config.toml
dataset = "simulated stained blood smears"
image_size = 64
color_jitter = 0.1
downsampling_factor = 8
encoder_norm = "layernorm"
encoder_norm_position = "pre"
encoder_conv_stem = true
encoder_depths = [5, 5]
decoder_blocks_per_level = 1
decoder_attention = false
grad_clip = 0.5
steps = 4000
lr_schedule = "wsd"
Rows from block 2 of the encoder, named by matrix and row number. Rows with one number belong to one attention dimension. Each number is 500 + 25 x the weight over its row's rms, rounded and kept within 0 to 999. All counts start at 0. Numbers have three digits each. After the name is the row's rms in percent of the matrix's.
# v: window attention value (encoder.blocks.2.attn.v.weight, 64x80), inputs 40-79
# proj: window attention output (encoder.blocks.2.attn.proj.weight, 80x64, transposed), outputs 40-79
v.11 094:506467489499498496467493502544485496490508563495455500498490501488493472536537484469521490512554480521507471519526516482
proj.11 083:505519484492507482494455468484505539514479459483478514503486496498472518454485519541473499530456498457480509498474509499
v.12 105:487517485500509490495484500498477511501543497480535548501495505505483557512536508511501461460548493507516505496548474523
proj.12 116:501500492477470520536513473512504474478493532512483487491485502498531449469500468546495536525493509500513486480465563491
v.13 103:503464453500494498497498510498462525484531493512519477467468509506474504494526528500518503500463518538523530543492483505
proj.13 098:500536509486500494507522478517540501488478481448467514567497480496514483525509502524459506478513493457478477437534513479
v.14 107:512553495495487547468557515497504478532471506496484495539487494538452540518539451503504526510508516460511478524465474526
proj.14 107:472495524524477477531461487487486489501535489533575506483514529491528476474509496501505496482515485537519530491493511486
v.15 082:486481531516502493526539476496495521506487528508504478472492503493511494496430489484497487478491524472536543455514490495
proj.15 073:553479500489492489467475483523504469488478478511495487544525482513512506509566521486504515519511485490474477540534469551
v.16 097:505511532459512502523527540511504508471525510503517503504518514541504528487514515538479505475516456485513542507497530504
proj.16 087:504481511496504497483492470466498449515476501516495476494454527484500450517518523476525513484510553494498470494526470475
v.17 107:493483496547498522503473521505456489486496501508496472484491526518517491504501515481497460528491545546505540479496506500
proj.17 103:497492529498472476502549486532524529508509519524511489523534476495525501507518480472497522485473500435463487492517476519
v.18 104:466529531504538549482450530502448511507535478525448501502504514511526508526503523462502527519488507510466567510551508513
proj.18 095:515452485531488472537508509492524474485463548521493475465496483510516492477456468503510450459474505476540460504435480524
v.19 098:561491462471516477486498492528486491533475484523472480493488525488528473463500542509514485510524537503498479539508459487
proj.19 103:439529487511490524499490527510514521496515499453513547510502464499473520527519472503507497544485452528484494466500552507
v.20 103:507513504489506520525530510488505505518521477541508497492513535479506449496455432516539524476526537487504484520494515469
proj.20 122:507510511520498530492494505506498477506499533471514484515491466520510528529528542482471493518469478504494499453501474552
v.21 093:515496485523482472509492501504484520467552514524531524498505426492484516523473486495480571511463505525484559534483525494
proj.21 092:491450482484492505532506465519519480505435500481468487511488546504513488515473526499526436483520484461502476490544514499
v.22 097:539523488495483506508505532513469466541452517484527431494516494518507478475493450473528469498538530472519436516513506494
proj.22 102:503485517501505496477490487482535511489558475528527546529490493488464510524470529513464509491483485495457546502492467560
v.23 107:506525498479463497504516478469529499462511500506463494519476517457522527477508495491567476506458495546502460484494481483
proj.23 111:503495471493526517489486528496460457566466525457490504470527495546510469508507510519458523541538492449507538507469514547
v.24 109:529513474532475477514523513498466513489496500495516485463492483483577479496470451472486508500499493522525533540518505487
proj.24 108:489444494468492510496491476521523491507494483487488533556494507480450526487462542506521488497470488450457449470530513534
v.25 107:548469466536489536505486455492490515473509513479483498496505520498500484487509464527498516530505517470490518522489527517
proj.25 107:451527537481516486485535526493541503519509480476494495528501495485524499529487549464494489483482497535501506426543496509
v.26 084:485468470509485483531440530522532469491463511482477475515518480464488489474450491499539482519511443517507479489491487499
proj.26 088:506527509500488493473517459488482473511487472546523532519515500525529537510489491514479511518500534517485563541493496547
v.27 106:506463492467476495530535541509470484467496536515497482528441502540472489501507504483522488523514496511468479502433511517
proj.27 093:484537529524525485488506449493543535522513438500518498504529527467539505537505525483454490476508509456514524479551464482
v.28 091:529492548446524499491498453531537488497463505476513503485550517488464472480502501514543474499469517471501502512540517509
proj.28 098:483526484531508505486489570457502542492525465496495511520461485494488525493499507495475521466508508560517482510471486494
v.29 088:502469524479470495498490524490531470483471522522493513540516511536470501509533511510488501544540560492481475483481497496
proj.29 094:496493496508549514488452483506483498483542512520496484505465494513521512517459489499460519462476431486517565521503470526
v.30 089:508549487499527498502497494500488558500479501493437472493449508519534474517498481515477521533478512490497499500478495544
proj.30 085:467478493490458526511540495504507484517489492504548537477524482473472500487519526461515463484469494487502458447515514468
v.31 106:524542484467504494501524547509509537488486460528486509510514478480457503486509467559533489505518474523489445541458556547
proj.31 112:459434502520462530509489485503491453540489496495488474491536509518528490512470502470481489484501518506489568450492464464
v.32 090:475551500528470540460539481522463493474529502461506502513532530499465518496558477535501490517496517495505505515483508470
proj.32 093:505469513463499509514471532477490490526483521492460463507472471534533467454492505446496542470500497470506512456457490524
v.33 102:460469490504508496487543476518507516477498560518469500517487490462445548558497495512484535498504520492551484506511502469
proj.33 104:550500516524496483502482550496479527519515461520507458479517509498541499482531491471526428495529477496454519510490492507
v.34 102:488514500502476484476487506432550492528517480516504538484509500483537486517492537466516494480480489529461488490548450497
proj.34 094:525500509510523487526500514550421491475472534514477470491504494506482522480495459556486499539505529491514466527446551500
v.35 099:476474509567453479502504530535536508494534466513536493510523469506460498461536502533479489487524497513502490531479495503
proj.35 099:513465512444500513470466480491466510510477501473471479485495510485509505510465502468519539505471488480474520488499501473
v.36 097:477527488493492516491485500485488485546464503533511533476502518507448486529531502497549491493503487535482494445521571499
proj.36 094:525514522513529467540559489479519492459513536498515473501506520494535500508495487511443475495526530467503499506465427474
v.37 085:496477511484529476511505491537515496508538467550544524522458446503508496527493506489439492488516512514491523512507535488
proj.37 086:499492504532470521518487512489490520488463503491471458464534514507480477489513494477528498487475493485485481543483491509
v.38 086:488525518491526480519459507500490502525490505504528528472529553508516513496530470455506504498579535503488526478520465485
proj.38 098:519523528497496500481508491473459501457518531480461487519454449517490485477509508533489509481448442471510463502482510515
v.39 096:492509467477486510458460496499530501492473521472553506470530503532487488522518511531494464492556499490502501486527528534
proj.39 097:473495531500492498519551501502470501478521495534493479547465512510493542471481483474510522505466478509487500484503484433
v.40 094:538504522502516482516503543472503490461502515505478452495486476505531482479513535463435485504487514497507466464498497530
proj.40 091:470472508514486489482470468535485558523485472497519543498485519461452528504477493499512487480462483465475517567506502470